config.toml
model = "sound classifier"
input = "log_mel"
kernel_size = 5
rnn_width = 192
rnn_residual = true
nesterov = false
orthogonalizer = "newton_schulz_5"
final_lr_fraction = 0.05
Rows from block 2 of a small sound classifier, named by matrix and row number. Each number is 128 + 32 x the weight over its row's rms, rounded and kept within 0 to 255. All counts start at 0. Numbers have three digits each.
After each channel's rows are labels from the 100 clips, of 14976, where the channel reaches its highest value: "responds to" is what is common among them. Only what is clearly more common there than usual is listed. The data: melodies that start on their tonic, played by one synthesised instrument. In brackets: how many of the 100, against the usual share in percent.
# conv: width-5 conv, stride 2 (model.blocks.2.conv.weight, 144x112x5, each kernel summed), inputs 0-111

conv.72:102147139111198092123095112119152112126079096140073107096139152096101115127163133125120171068129106082141116167121149073114166142214147134157172117148145111074145101130116099182110079132209162148141158137163153176158157142112129115184204114132151130144122089101118081101107137116099082169113108070202100159128133145089137148138122057119
responds to: sine tone (28 vs 4.8); horn-like (26 vs 4.9)

conv.105:116149085125100142079129095106112130159079095192126100181137187124173148080146064091126166136176151174088113189132125148161149149122139082126155111097092086039091133093128136136120194124163075114087093148096132181117127084131129096167096122198163164099137146148152092127180139108171141148157149121153114105182095155131139122154166099126
responds to: pace: slow (64 vs 33.3); plucked string-like (29 vs 5); tonic: G (25 vs 8.1)

conv.77:167053093109164167139159157110133148196116121154145139176133110159122175151136138092108142129167096112140140172152130125128089120127184151127123126116139139167118147094101090127117106154050136146135143171134157028177188074087133163153175144196096131145129065136113098174168140117128118127127117134084168048180128149118112081122134112078
responds to: trumpet-like (47 vs 5)

conv.33:173155145139076128185127128131114135175160114167172146073172092134168209076129127116090059129141116169163151096174113098131145140104125176083151097124112136078151116166085154131127111142155208103196123149175137140089170132157131095132131152123065142140166096068061134156164129147107137133085196136118120157147129158170129135162135131156
responds to: the note G# (86 vs 39.9); organ-like (45 vs 5.1); tonic: G# (32 vs 9.6)

conv.108:138086155163164141159174124121156148179125164126203126103148173141101129110139087131123100127118155126122082117123142145183143069076140165127120090147122117093161177174112153058010128133169116144132169133127117164077121129177185155130106118097187140168141131093103147160129159134128097117167141119146143096062130105144134139067140165201
responds to: organ-like (37 vs 5.1)

conv.140:140117211093104174167145129062114126051123089134129172112072179147066102115153132135104078107192106112164222157107122134146116176172130128111122113127099120130079191156141059106156085143131121162149101110129129101130166158140050152133117118139160134178078138153163127099167104143158121105168087166143149142124118134147114090137115157111
responds to: the note G# (71 vs 39.9); clarinet-like (43 vs 5.1)

conv.5:135105137177104146156152153120125147110115102119114142156193131132131172106152153133115136164124160152144150139123128171127115126056127157117120174121153167113128133188144151109145166124000192155133112137140144045167106157136193145142179132147130186157112108135152147135136151165155119104106114128012104162153086094094126147146146151149
responds to: bowed string-like (34 vs 5.1)

conv.32:102100115122066134136081119086135113167134174127083156073163207122158085188132137149152176132111104114089087120123094141098105142087133085129091108068124138089124097149131145114119133147142089182114094107124076101066130121161092094128120112062126133166129161104100133094132133144110168232135154111160109186102147121170159143145053169136
responds to: horn-like (50 vs 4.9); sine tone (26 vs 4.8)

conv.87:126038126133097156105180085111126133043106086198119129125158005123125123118136145112161126166198113114115119186118139087080118124185160100103083149091124142125144167111106110159120145131086156094114136120091138084160153131118140172130077135128173137169172154169138164122107126126172144088162132104107090160133095180125138141095135114106
responds to: staccato (55 vs 24.7); saxophone-like (33 vs 5.3); string section-like (26 vs 4.8)

conv.130:066154140124137079105126124152115124143111130191098079050112181148144170054129118122080135090186128183159103040122166120166153141148144136071158113142133135101123155194124148112073115178159123112115107139140129184081123156125123096111113124139117067084138101108143126186139156121159149137150176161119095106059112098164127094103126130076
responds to: the note G (96 vs 40.7); tonic: C (27 vs 9.5)

conv.126:138071130123146151140149167063119126096102108149161107179118074120094131184144131105099137115141136094156139115154153117149154124164138151156129127135147120115125165103147122127147127109000143132134093152152154017137161103114137171132179121158157156146189128159134121154135125124139158147105123141025152059180096137129076141155132145092
responds to: trumpet-like (32 vs 5)

conv.100:169167082086140168169103151171106130156127141120109132152134165113112106136186124120123140130130081125147176193159109131121142093136147192097136145127173134100087139108095152134128139146169221084138160065144065137153147142135102121124191129172119163132075153186143095153072122110090156123108181094158137146197136057152109098081127096168
responds to: the note A# (92 vs 40.4); tonic: A# (27 vs 8)

conv.46:118125174123124127110136127197108082115174180044119124150133156142156154158143111139129171117121083065139065119099101106056130128053130091092113170134104137110173052187169130101129103080142115097194132120113113158085131127151152148138144162134091085149128112104136079157117121158151093100086087103143195162150118141162151119109136152191
responds to: the note D# (82 vs 40.6)

conv.132:127146133132115118101033120151154115153139117109126073180153148118155152126151115102148165109071108145116167118119074119114146106153107139135181130104164127136202028178119109228134138125138087156129127132127131139084242111132074098153119127143146159106103132096122115117103146140173145129134105168140131150056148160115141176088106128166
responds to: the note C# (100 vs 39.3); square lead (53 vs 5.1)

conv.60:086142156120095138191146120115144133164147154145112085075113121192165117106107108136093152131092130185108075095152129148113149122169108117102225112162067112115125131100136065146186157133172118109135113111104093102118190137161085163131063137168124147143113143109107114136137161085096127179072130095171164158131208190140138120171166121100
responds to: the note F# (91 vs 39.9); bell-like (55 vs 5.1); tonic: F# (40 vs 8.3)

conv.137:175152131126135180139087089037094110139162090142125148167071119096128131155146095114155123152196130118087162138090109159164095122133163155217129108098135109115094185090133135189104120168047157143148096129122189079125166159110117114118117148172142148144171115134178084151139095115119130089142139124060096125132123146093118109106184101180
responds to: pace: slow (62 vs 33.3); flute-like (29 vs 5.2)

conv.74:087130147110136120064115141131113151117146143154156138122177112112087126098156136148197135173134118121135116148126136142042165149128151115121128041130203122141188055161129120116150117117119107107071123151182080111093104126113181141123134133140124088138120115124121037070148125170150183135142122133136205053182111115128149187152123152114
responds to: sine tone (47 vs 4.8)

conv.75:100085168081112131206094132152110132129171160156115136098112129139151131177129091130148063072021105106121121096132147154092104150153194110103162119109175087135159149126126173052149105171200127094106142139124109155078114144129133095151132073097174115120155143106126162136103081124086184172103131086157099099063113137146136107123133138139
responds to: bell-like (41 vs 5.1); tonic: G (31 vs 8.1); marimba-like (28 vs 5)

conv.101:090125062069120101150081120151101072200098152053156084138146177129095152120140121165097124126113125107175153174096172133087135105115133205130131149095127115167112173108128133170128130050130162113158153117131177146161043124108122110117197071123105144071144147078100107149122190097109151108106173092115105129123154112144125108139122119142
responds to: the note E (97 vs 39.8); white noise (25 vs 7.6)

conv.118:113166120119109082092101155147137104163096130080131118098115132144157149125147134140139158112040090101127058162121108120151103133145143078138128135139140153146091206119080145134123127136128118118145174118135112117125218149133171118126182167158111122141131125000101134136107124169183099126090094161143118150064123189148131141061140148135
responds to: the note C (73 vs 40.7); tonic: C (33 vs 9.5)

conv.69:123087115160120172130130187153124181167139145110167123099211116156169143165160197168101120131124140103160112108138075097194125128092093133122139150094137147124126145151149105174138152093058111176143135105137140070137119110181131133078112149154155102150116121155181191100166137146149095147115166132131067231108154073105087106149103105117
responds to: quiet level (80 vs 29); reverberation (62 vs 30.3); white noise (48 vs 7.6); pink noise (41 vs 7.5)

conv.36:096113118081095140193112159100111077064094116170172130107170192087111136107138165091133117121148146107173075137173163175109149128114077145153147166152120161088105118120175117193147160162110187118128205106131158140162188171183139117137123092116133135119123105169116072124148084167103166126068119103121131104156179141116061106122103131137
responds to: pace: slow (73 vs 33.3)

conv.123:140092147155155141139108144113136167159112073163149193134182074127128081163107135134090111128166149100123148146128131123090107166123144140142169169133131069139101151095160143091165143109011198163099129135196142014141139103123087104142144111153106125132110124151154144164151115166145137146156116143039138104149083128105109158166136136109
responds to: square lead (30 vs 5.1)

conv.95:145149180120120171107086139178142108166128104052100124143156157134149137132127094124151085082124086129131106075086066092179122141139119106105150112121170141154140089123087127172119144116158206085152105133138096144174101158125132161113162100150182098136148126084104118114223152092075143142052198179137158120071145095133139103119166132152
responds to: tonic: G# (27 vs 9.6)

conv.91:113102158094165140149072090061109103147093080160137099188190080072079141102103142160142136111137143108105130150168188135130111132072169204156190146166148076125140153184158156159152121165061161138147136100175107083172141102135138144152154081190123145141157118122147160155129123147136120137168113138075130167167110156148114138127177095110
responds to: pink noise (48 vs 7.5); bass guitar-like (45 vs 5); white noise (42 vs 7.6); thin (high-pass) (33 vs 12)

conv.45:105134128131145121144145144111128088211091147129109135089092205140171129100195150132147114143135159140173124158135048141140171151144098143148161141132140131117167098165108134098128145102221061131165165127120079179116098095173170139108087145135165129094096129120072151092131156141144095098057180156176184183102152143137171118112130136141
responds to: white noise (63 vs 7.6); reverberation (63 vs 30.3); thin (high-pass) (41 vs 12); pink noise (34 vs 7.5)

conv.29:128033093113055122184142109034113147110163084102124166151157068128126135101154133150191128139132157098088122138143169140112145157168150132105127114129188095097189110131139191118108157141110105142114106153114122075130127189144134159120134130146133086208138107112115111121131101131143163178125125151034164141116116143118169143117172089083
responds to: pace: fast (78 vs 33.1)

conv.90:159182121128160159125111139168115083197118174139111123099072207143133120127137130120074180123148068103192143157091092101103104123218118130128142055097110104061081141100130093168133055117166144146115140149184107155135147046124127121120094109121120126129191152122133131122150170156138081135146149120135146092137101155142165143115148155087
responds to: reverberation (83 vs 30.3); sine tone (49 vs 4.8); horn-like (39 vs 4.9)

conv.94:098128221108137125118126169124158127156149163096100127118103177138095152131163128128164117128152118146147144181157058169086131202048141112129118119117171111107135068223086094114175112153120091140127139118123111145088143195095172111116187162113110173135126155085179141086080152205105137112169132151130137100094144135146116104117127127109
responds to: square lead (86 vs 5.1)

conv.51:145087126135116133188139156122114171104114114151082113149133172110137172175156153182125141112119102066099127144175086113179135125174086067105099158123133131141116144125167120137066154134034159155165116129126154066140117177136148146140121149071194101168081099132164157121138167126128136205142145132090108122153153162083082151195079091121
responds to: quiet level (76 vs 29); reverberation (72 vs 30.3); pink noise (39 vs 7.5); white noise (32 vs 7.6)

conv.55:153112105080108152119144149096117141175113113176177081153158169164167125093179124220123096139142183107142163112082130091160123138122128186113134078150101180144202208046124126178089121116160161128141154120138169158137132204111075081095160151125086143143082086133098097152141131122116143101124149142151145178132115136103125134111109107105
responds to: horn-like (45 vs 4.9); sine tone (31 vs 4.8)

conv.38:052110152120120136117163099122111111139124068092151164126153183161177162121141175143094131136166121158129120233146121133146163122189131160114132088159108153096152094182091160104159113091108161094138148000171116139168138170114121078155131166110135131087141130189117112103100129123147097087153163145152138168126095115144134113092126160167
responds to: the note A# (85 vs 40.4); square lead (83 vs 5.1)

conv.7:179087079151164140129108106119127111135111112152115098171136127129130102155148140104092193156160164118147134141132185123162119099111145174209133096134157118087178150132125108132098086086049153134065081175170146077181101099117114146126164141159161096150158154157160100177155136052138163105152116166076149160159074105087131156185106111102
responds to: organ-like (26 vs 5.1)

conv.89:154072110101119125096141121104139101153101107130096099148139152126135074189138141156058084161172109065153119153165142137048151110174112097159124159081121104135155164113099140074116093122136178061123100118107105139103137132083131076121056120096114120129080135103130130167179050134148096146115106163148121135093136168121183123131104125032
responds to: bass guitar-like (56 vs 5)

conv.104:142083123107090157143158136030156173049106153153088107189162049130138149134156128116122095117163115112140112159160106093162123184084172129161073182104122132110098180111152114185122158137121104160098070162123184108171143117103147163116087136100129188136144098140132100177151114089126153123135116101119135177122120119126124200084133083125
responds to: saw pad (27 vs 4.6)

conv.138:149114103153077164135161090045154152044144105157141133185113057049105121136116115104110137162151153116149130152119153164153053117170156143137103152133113177085118107160137133104151136186082109149135127127142157057146166173166065166117159125129123123125130152135149117152080111135146119106131144174102071069115072104132064136128116165099
responds to: marimba-like (34 vs 5)

conv.106:104159165099134152117091190135110135143163128144111169125145149173126094095132118140175157168131099124179084129128139163101103183171097063168102131108160140142132109174117123118152129137063136111142080056109117052075143137142157152107055161111121178151122120114096151078112125079176147140104164205104135093058186127116141122155122136179
responds to: flute-like (51 vs 5.2); tonic: C (29 vs 9.5)

conv.22:114128095129097115156150116112118117115076112148126140112106169067141111063112103146167131167158105145111124138145121125118120199166146142112035125137109130110077101112147118121151142101122108102157124076149130178184216099121147114122082104052125098142187171113177101115152157102179180144045141110130129121160069206124113157118126160131
responds to: white noise (25 vs 7.6)

conv.102:138127108150094133219149126159135135138142093129160124089149142146153173087156094148161158129090108149130076069149122102112116130162167129149080111147063136183180145160046144039159125182126093105124125093147105132104137105097118130120103142091069082096138144098130150137097138145076226143085158080112122138094110160136159142167151096123
responds to: bell-like (90 vs 5.1); the note B (66 vs 40.1); tonic: F# (25 vs 8.3)

conv.107:120081113152066078217119084140127103073143140076128133094155118148117184094120123149129190124129126175091096044141159121140112160114107101113130093140113159128149186151140165133150129132115109099144140074109103110097109166119077208130159197129091069152113151169137147171148096156128175109072130132147122138076129094139158135196140131154
responds to: bell-like (97 vs 5.1)

conv.66:079149148072087096048105125145126101156114140148145206134098145136165089149130177193088200147143153143091161174141087116099106159245114124107168094141107123138181135130144127154142160103105116128135120072121104119145164149125118075093125098115144142159097102139174180145136091158145122134179169125122148191150152125142169146080144142149
responds to: horn-like (25 vs 4.9)

conv.68:168107107071097152082133098091131122126143109126089150124112048057113124084128141136115160124141133140059096149132174094094116178121143124158106112135156112132131134093154150186126170117104110143155186144152073135163123145144134148148057157178132208086111174132142164128151145062188125136150154106048159161153136116158166182104107099164
responds to: pace: slow (81 vs 33.3); plucked string-like (28 vs 5)

conv.58:135144099111133199156128118076153161092094129069147104127143110195137092129186121171136166138133107142128081151074182085092088116142141099141131124087119127122148127101128123085107130091172116132186105155106046160096125159170141152101158129153165165132151112215146125098114126104071178109070140036177128162140159112144141152150140092126
responds to: the note A# (99 vs 40.4); tonic: A# (26 vs 8); pink noise (25 vs 7.5)

conv.35:099141110094127150161118130163049107142115090119163155087134183110130109140101144174176098115115095119154108163139084132133177150133175160062105159081155102103153112181100118124151140146150157117136176120137118119089106158090116129108033117124157203132120090060134138125184197132134085109106101091153117105107122034124148150123133162178
responds to: flute-like (42 vs 5.2); sine tone (26 vs 4.8)

conv.17:109146150145134089149095130153158156141160128125102207078161146158136227097104148141136160113069136121123150109072177110069122142153063140153099150100095150134129096138222188152151157103150159153097128110177116112088075153158163130100092108135083108106148121078139101135111088171141191176092085094153143130084123140126144149111147106114
responds to: square lead (72 vs 5.1)

conv.12:100137170099117115110115126164098107131114145191139107140135170150119134184127130162203108117081118107116113051130084121144122096129133185144126125160097124104124182102086158074058143182156192099117091128141127168108155123103195140136112157106120126137145120059121129210166128111204101129078122098128139139115143054146152129164150066143
responds to: the note C# (97 vs 39.3); organ-like (32 vs 5.1); tonic: C# (26 vs 7.5)

conv.117:050146165122110110126105252120160101165127122145168109080165243168166156120091128146132168102127090154149125120130093132055169146159115111105101162127149148159154103152129161107154118109085115099136128114090135116130189135186161131124114136155090137145100057097100147108155139097145144161078124088101137164127127144138166100085135125103
responds to: reverberation (64 vs 30.3); pink noise (51 vs 7.5); bass guitar-like (40 vs 5); white noise (32 vs 7.6)

conv.21:142183174154097097135082207166110118117147121111151137141157156180169159141126155164108165141096118149129092169139143109144092139160143089084116099086126162123161105168075089129143130116109082106146171198080104176120152103119131161076101157094173103124093111131132156134108121176171138103178162136121144160085152128084193057162208137116
responds to: clarinet-like (29 vs 5.1); saxophone-like (28 vs 5.3); trumpet-like (27 vs 5)

conv.86:152152116157118121138119075151138102205124173141149137094093217185217125177118082101129137138079124140047108129137116138107142075080155116137093099093132116118095133137087157154152091121132158066104135064115114140083100110097093075108136115104102115078164163123112118155125162162113134137130145116183142195095151170134195125138139121146
responds to: pink noise (41 vs 7.5); white noise (41 vs 7.6); bass guitar-like (29 vs 5); clipping (28 vs 7.8)

conv.128:134159129137168156120209129156109133137128161138122147069125172148168148162114101120200088102198100128130065051142078097073114087105126176061152138111154129115145110195166125083179100116174140131133112109120089138087144111141132109139092144153129139146128104070089096107115113152052060121137098147145144134136138166120133131182164098169
responds to: the note D (72 vs 39.7); tonic: D (25 vs 8.1)

conv.71:148159151140125143167115179105156200117114144120114163108195125145138095158155126191087168160154135081133146135131114114158140121118134112140101165149126173166105201127097129166101074130152135167130136145109125187171118159153072131146173128164153197217106064117096130176148116087113133151109175116091138211092089143150126111101166172124
responds to: bowed string-like (36 vs 5.1); tonic: C (31 vs 9.5)

conv.19:106101171162131131111101136150141184178104112164174159173154116144104099104176109121110129130097125108149191148167112114123116065171069200183090081116157114144124124171169114141138120160134148151143115068162168124149177145098149122105218134160105140138094138128197197096186111135168132132138135149138127079161138096091096178132090180134
responds to: square lead (64 vs 5.1)

conv.125:154148202114090150103103134137135104127125131119114161151154144165168102129135121132156148071160099127108162126126231126095107167155130114109139124144112115102155076149180145114142153103177120102158116127143174182060052108134157111122082094119092217096144125093108165085187163132097063125093167105155165156106119110131130132213119132141
responds to: the note D# (74 vs 40.6)

conv.110:126079121137110135124129103039149179072095097156181135189167116098120182104155084123106167150198168127122139175125104166145143144163130086164134145135147109120138148115110102165158160119016098129096122133152134073144127156125122185176116157155117144126137149175139146144139102111183155164181123133052137136168118165138080096138112098164
responds to: the note B (76 vs 40.1); saw pad (45 vs 4.6)

conv.136:085121147100106080092113194121102139088120108093137106167123164147118108145126196080054089101119111141137049120151062109179141111104111062113115169128080147106126093127142131169116081098153070114093070129174145123132122125157137127141111092152120114090143142151133123168195147130134109162097128109218093064104104094091105110144106102088
responds to: the note A (68 vs 39.9); tonic: A (32 vs 7.9); marimba-like (25 vs 5)

conv.57:151180141124094136108144119182159112187170149132123173095134200177182123120167123158070168114106108218118110116163144095095121112114155123095129104151093173061137132118128164117125149117139165148116233134130185115129194110149131137139149173118155093108132112096098112129120086084107130138075182154140151146084102108135158112142159115201
responds to: the note E (87 vs 39.8); the note D (67 vs 39.7); tonic: E (30 vs 8.5); trumpet-like (27 vs 5)

conv.133:189176143066159166141075100114115094155122122099135108082107148157085115087117122158159112153076094144152111064124143189107144108131051181090168139136082122128132164154094077115114142104172165121107108074174153179109115152091178097100136108186136138115139131124141120122114125219181115113128145155166161149113078127125102124177190127116
responds to: the note C (77 vs 40.7); square lead (34 vs 5.1)

conv.127:094115128153102136164113155123103148047104071142162136193193053131135144143148096146084114135241167128138148161137166149152091086125122155101103158151181089181143153144134173180121139171110143100128121116117146087141114179128084143149155141134149157157134084152152109095073092110192132130200109103119106134164111097124123137105172158128
responds to: saw pad (36 vs 4.6)

conv.121:108162103131118110129104138163142121120145109089125190115169133130080095144141114150106178132153140171163102093135148140084162197181132067049145078152135152101177103167138178091158117148155132086124184058116057177101173126150157154127140129110111106086125130122127128091096133175130142129165082169126229117107155146162175111126140164126
responds to: marimba-like (43 vs 5); sine tone (37 vs 4.8)

conv.80:087140174111093088087138082147108089109069122097176174150123140090080101130140134132135140144093102217165157135144121055082130112126155109112131082142080140131149094183137169078136146099191161113116088044110131166125121101117107083117146075093162173125120123035142107159081107144128127129135099131131166119131109112119150147086169142176
responds to: square lead (55 vs 5.1); tonic: C# (25 vs 7.5)

conv.88:165148107107094127129133106173134100124124166143133108177118160132126151118094145152065062176190115083117172171107112042116183124066171113142129152134097117149155188081083176121155121026106107094134114109051183140164150151130136073148142126131124145115159148134140116156141087107156086130156126164112049157144122146123148142104114111120
responds to: white noise (31 vs 7.6); pink noise (29 vs 7.5); electric piano-like (25 vs 4.9)

conv.82:071148073174139124124049133121160136100108146152108101134181160065068133206163104170140151141121116080132134121101099220125106106176109138139113096104155128118123106142161124134145135166134148120070134133145122158114113173140129165127200146113183113181119110083132119096131113174113107154166085124156063063135100077148092148124117165077
responds to: sine tone (48 vs 4.8); vibraphone-like (32 vs 4.8)

conv.122:157155102112139134132089116160178109089126097178128151097110178127127125127098101075143130087044118095093078026081129078108120126147147105197151158160100142185115138149107151106087092152176147160126107160090156133110154177147205094149152103142149115140128122199124128137179113088144141114125127138146095106106169167103106101069096125086
responds to: pace: slow (60 vs 33.3); marimba-like (48 vs 5); vibraphone-like (40 vs 4.8)

conv.14:103143097167167172125106119149135143166143121237102168091140105123094163163133096143108097118085143113120147131113117184136115107154145151157114131097151108128149145122118134158091133110226159139130131136112140161083108182121103091121125119161228085098126122121077088157133134197119158171174087113190136088134119074110114073080142160161
responds to: marimba-like (74 vs 5); pace: slow (74 vs 33.3)

conv.28:153188176095155135089097147237114123160162139103152115117136114148175132112125093160064103096126067164150082119133149057063132103102119151128107092139174145169153126113101092157139116165118191124129152126107119106169179106135122128105096088141188177152154112135094080138159125163105139121025113166118135145128163156152126176112133112141
responds to: the note A (98 vs 39.9); the note E (73 vs 39.8); tonic: A (27 vs 7.9); white noise (25 vs 7.6)

conv.62:122163166131159111079147147154147112105100135136111208134125120095110179125131090140121186083149136147122133188175129188167102124175111140140132089139136117147145131159152155192130149138126079095152180148136129154118116184142181143161168130210134177126108092206143137175091124192163102118151119171174155116077106161129119136134145210163
responds to: clarinet-like (49 vs 5.1); square lead (48 vs 5.1)

conv.78:164118129078144148118125138112133104095102117156152114187090077147089151092146105109161145149122109070148146171089123198121117139083182068203132127124142126112188081155142135067194128137139070104084118151193118094153158142140159103157154123186119066110145123137087095125152117103123192105101127145135093091150086085120084091093094149160
responds to: the note C# (67 vs 39.3); clarinet-like (54 vs 5.1)

conv.44:158133114136120128156099174155128108164154129134135160083130160127090161148148144174162201089150149088093133168130071195152081139123117118195104168147135199151115088185095155102068108176084160149151183155122125091133096175163161172129138146139149129140069061145166141125128170123104117137113139125071131120096121098133145134187126206119
responds to: reverberation (64 vs 30.3); quiet level (59 vs 29); pink noise (49 vs 7.5); bass guitar-like (37 vs 5)

conv.131:199090146138137144108105140142162116152120184084113122048107178091115177173068148143106086101106095125107141107191129147119169153067143167120124141133118134121077163125106173162109110152134150211133162170141176172136090032164106136116184137148086137117137123144121133130118154093134118207129142124139123172159144158102084141086168127114
responds to: bass guitar-like (49 vs 5); pink noise (47 vs 7.5); white noise (37 vs 7.6)

conv.64:129128092125122117112140148150098128157144088150101112094125192165158105169112205195076138100113097084082123091126070045127103122080071112109087199101128155118149148161187141135104144127132118144138139109157116154129112091179172134103086116145196103128101161123114151134106138153099112182138160127178124181085176109131168102151187099089
responds to: quiet level (72 vs 29); reverberation (63 vs 30.3); pink noise (53 vs 7.5); white noise (36 vs 7.6)

conv.129:081163125122144120125132132126106095152157191087107114113102100178195109055135147082165105118076133115131106129105122118177156190155186110095190116133127137159157080123186151215117134145129029126100111139111073082127120100108101089144102137115092172159112134143149137139081124110105072123082157148146142144079118143107131062103114100132
responds to: staccato (51 vs 24.7); bass guitar-like (37 vs 5)

conv.13:167160144074126097125125137152165091139102131237100111110087160154116071136157135151063172142171121149151097085131131105143130196089124186113134143148116144169128049137075137161188114201164116100116206112098118147133146090115129096122172125161063096114118107073135111132095128122136067135131094143132132089105102150108127148093109120120
responds to: the note F# (77 vs 39.9)

conv.67:122142093155169134110149154122188143179136144129087086196161164174141099113167110167188086132102119122141146137126128171089162095080128199112098111103218103159130139194114200144138171183117101115125094103103184121136153138148159115159178095167166185155149073102133170135141112119147149096125150156125106124139128088166167138143181111114
responds to: thin (high-pass) (30 vs 12); vibraphone-like (27 vs 4.8)

conv.23:103162095152141123150164094158104121171168137040137102074092184114149070121107108133132126084108137194130163054133125168093179178107119129174187110134097153171143177133096149198105099135147086110145073101102181148159146157138160149114131098153157148100118124126117089136093164101166122140211108109173137129137111104163169105123110164120
responds to: the note B (98 vs 40.1); tonic: B (37 vs 8.1)

conv.4:150133143103162095140111090127146108128146120166123115171138114102147084123102089145137095154152112104081163121114122135127038113165124127132207073106192089139114175081132167180132137103105141109195166144074170116146090136102108159107168120102088103125147081147112124160102136079167134087150086078086107074084187081068152158101144121172
responds to: pace: fast (80 vs 33.1); staccato (60 vs 24.7)

conv.115:104181148099099083097111097153136102139104162098136167136145198127146177107149116123105159150072105209107182157158147111100147117114089142047124166114101137132129122148093090078129122120129074139119080102162105200127117172093163151144108149143111143133155080162121105108089118176102200141174216153118110146071111096136132155148173125114
responds to: the note A (94 vs 39.9); square lead (44 vs 5.1)

conv.8:108181059118135112128132131185126090180076095207139125148146161122176135126123121163115131140159117114146112121185141083096162084100088160123117100144117122104139219080057087174084110125112148149184125127184093127112142126094146149123123163161131081116121122144112137168071136111094069101125132163094179119141092125105134175037129135132
responds to: the note F# (76 vs 39.9); the note E (72 vs 39.8); organ-like (41 vs 5.1)

conv.113:143149086114119139134134172161112130127202127105120134104115153155204152168153120174138160088114097146097127092169180142125092136167070117153146177102111158146082124136118107089124116176125059105160129176138067115091067105169131189136179151130095063167149131153118154180133119156151190138078118078125139132059141173106153137169148152149
responds to: sine tone (38 vs 4.8); bell-like (34 vs 5.1)

conv.143:093152123147110107189120110169141128131129130127137093132098148167147157097158164177123100127096086126127175156085136183042129116145089104111123150102177133173123183073139134107149117059182129115130212127170107160058077098104078118148114110149075099118116117058124122105091165114082172104092142081172171138155126175120145096135116136120
responds to: the note F (99 vs 40.3)

conv.116:141179251096117082084182153105111129126085142136120164145112168128151148118146115111126149114140081175147177150139125066101184174142111124123152158135118177113094106168155031155104091102167125153148130119120144158159188030141130146138122102154095146121124144109142132099197168104127157120137143154179130179156125116124149122151129111146
responds to: the note G# (92 vs 39.9); square lead (56 vs 5.1); tonic: G# (32 vs 9.6)

conv.96:144137107121125138115122054168126075124091129159127080154095114114103132093079088087147106142196119123059138161146114178118088124097165171174170088122171049138154181147094115172112119139049132159097151154139148128153163106084139085102184098117157106139150136177128109168132120149078098107146144106130195143176104111161142129135197144105
responds to: bass guitar-like (32 vs 5); white noise (32 vs 7.6); pink noise (31 vs 7.5)

conv.3:091109109109085161148084141098079111089118106157112152189126104069141025122056106089146095185205172091057115176161126163122111144166117130195136121141148105118134147061129166155128106145085101120089115157136102110129109188156139120123106087183192127143081109116161144159125130139126142131153110135093170123156110112113156161120146122114
responds to: saw pad (31 vs 4.6)

conv.20:111180160129083163165100134161153181099150125129143096149154138064124153095118147179130090079126137087140054132113143098135163107130117148103105093156137177104168113117149160178130119121201180138149173069122161216102171186127148121116199125075153164198097106157163171162119103132141148110111142107144091158165123157132132102161118111102
responds to: reverberation (80 vs 30.3); horn-like (45 vs 4.9); sine tone (38 vs 4.8)

conv.9:152134113112132130121171160140167131200164152088142195118096081103090103108119114143171167147178105093154149133136158120151117163132133066189087163097177098140116129124121118063101096120145036090183169186143122145152108129141092181096101199132135114154149097146099117121148147172158135121109178170089140039115147149138121133138133165119
responds to: flute-like (47 vs 5.2)

conv.54:145154123153170158131154119153102138186196147179124126134110113153137088170124177171111137126107212131066130126128151143108130094117107116131183104155096143121159121120166148152117158140184139187171164073151119173172139128105170086156103097132115126166107109131195154165163131180121117137177175153173162223100079083167100109137154114120
responds to: pink noise (39 vs 7.5); white noise (35 vs 7.6); bass guitar-like (34 vs 5)

conv.16:187156203128118122181156157177111112164197152135165136155133110148183152122125067143117126151052057153103110094145104123172094122193161149116157151083128120060146100134078098073168098127163123158151151128101086153107128081107140196113143161157109094099156105124086140148101132086130148133095162077123111129119160161127167151181139142128
responds to: the note F# (73 vs 39.9)

conv.70:135142115122142144117126164143169147226129188141140167106187222161186131085136098192060157128134124184120139136178126126122123115118133097129159134116155124121127140125157108145109155119169123156099166151139157221125105118098116168108150091122096105116098086115160160123150157127138114167080151141204136205134112123166182174130102149108
responds to: white noise (35 vs 7.6); pink noise (30 vs 7.5)

conv.98:128155077115134123072090173112111146159084159025125146115135203103144125154109150110172167144133129100157110148115044115037127089144108177106134123103124090111102142144093106162110105144157145150108139150091095184164196129141158152189142211150134150097147142157109071145104105120132131110079152114168162125146129182139116142125132113150
responds to: vibraphone-like (31 vs 4.8); marimba-like (29 vs 5)

conv.26:126096175155119109109159119111113121107125176056163189195163155123142108191123121118139122112109101150133191171210137164072129077147146127132148099177128133062127107126124128104142119159192087123133119123096133151181122164142165153107123126114133108133082133163136089102126114198108075107123183150127185126131143128136180150123110232159
responds to: clarinet-like (56 vs 5.1); tonic: A# (32 vs 8); square lead (30 vs 5.1)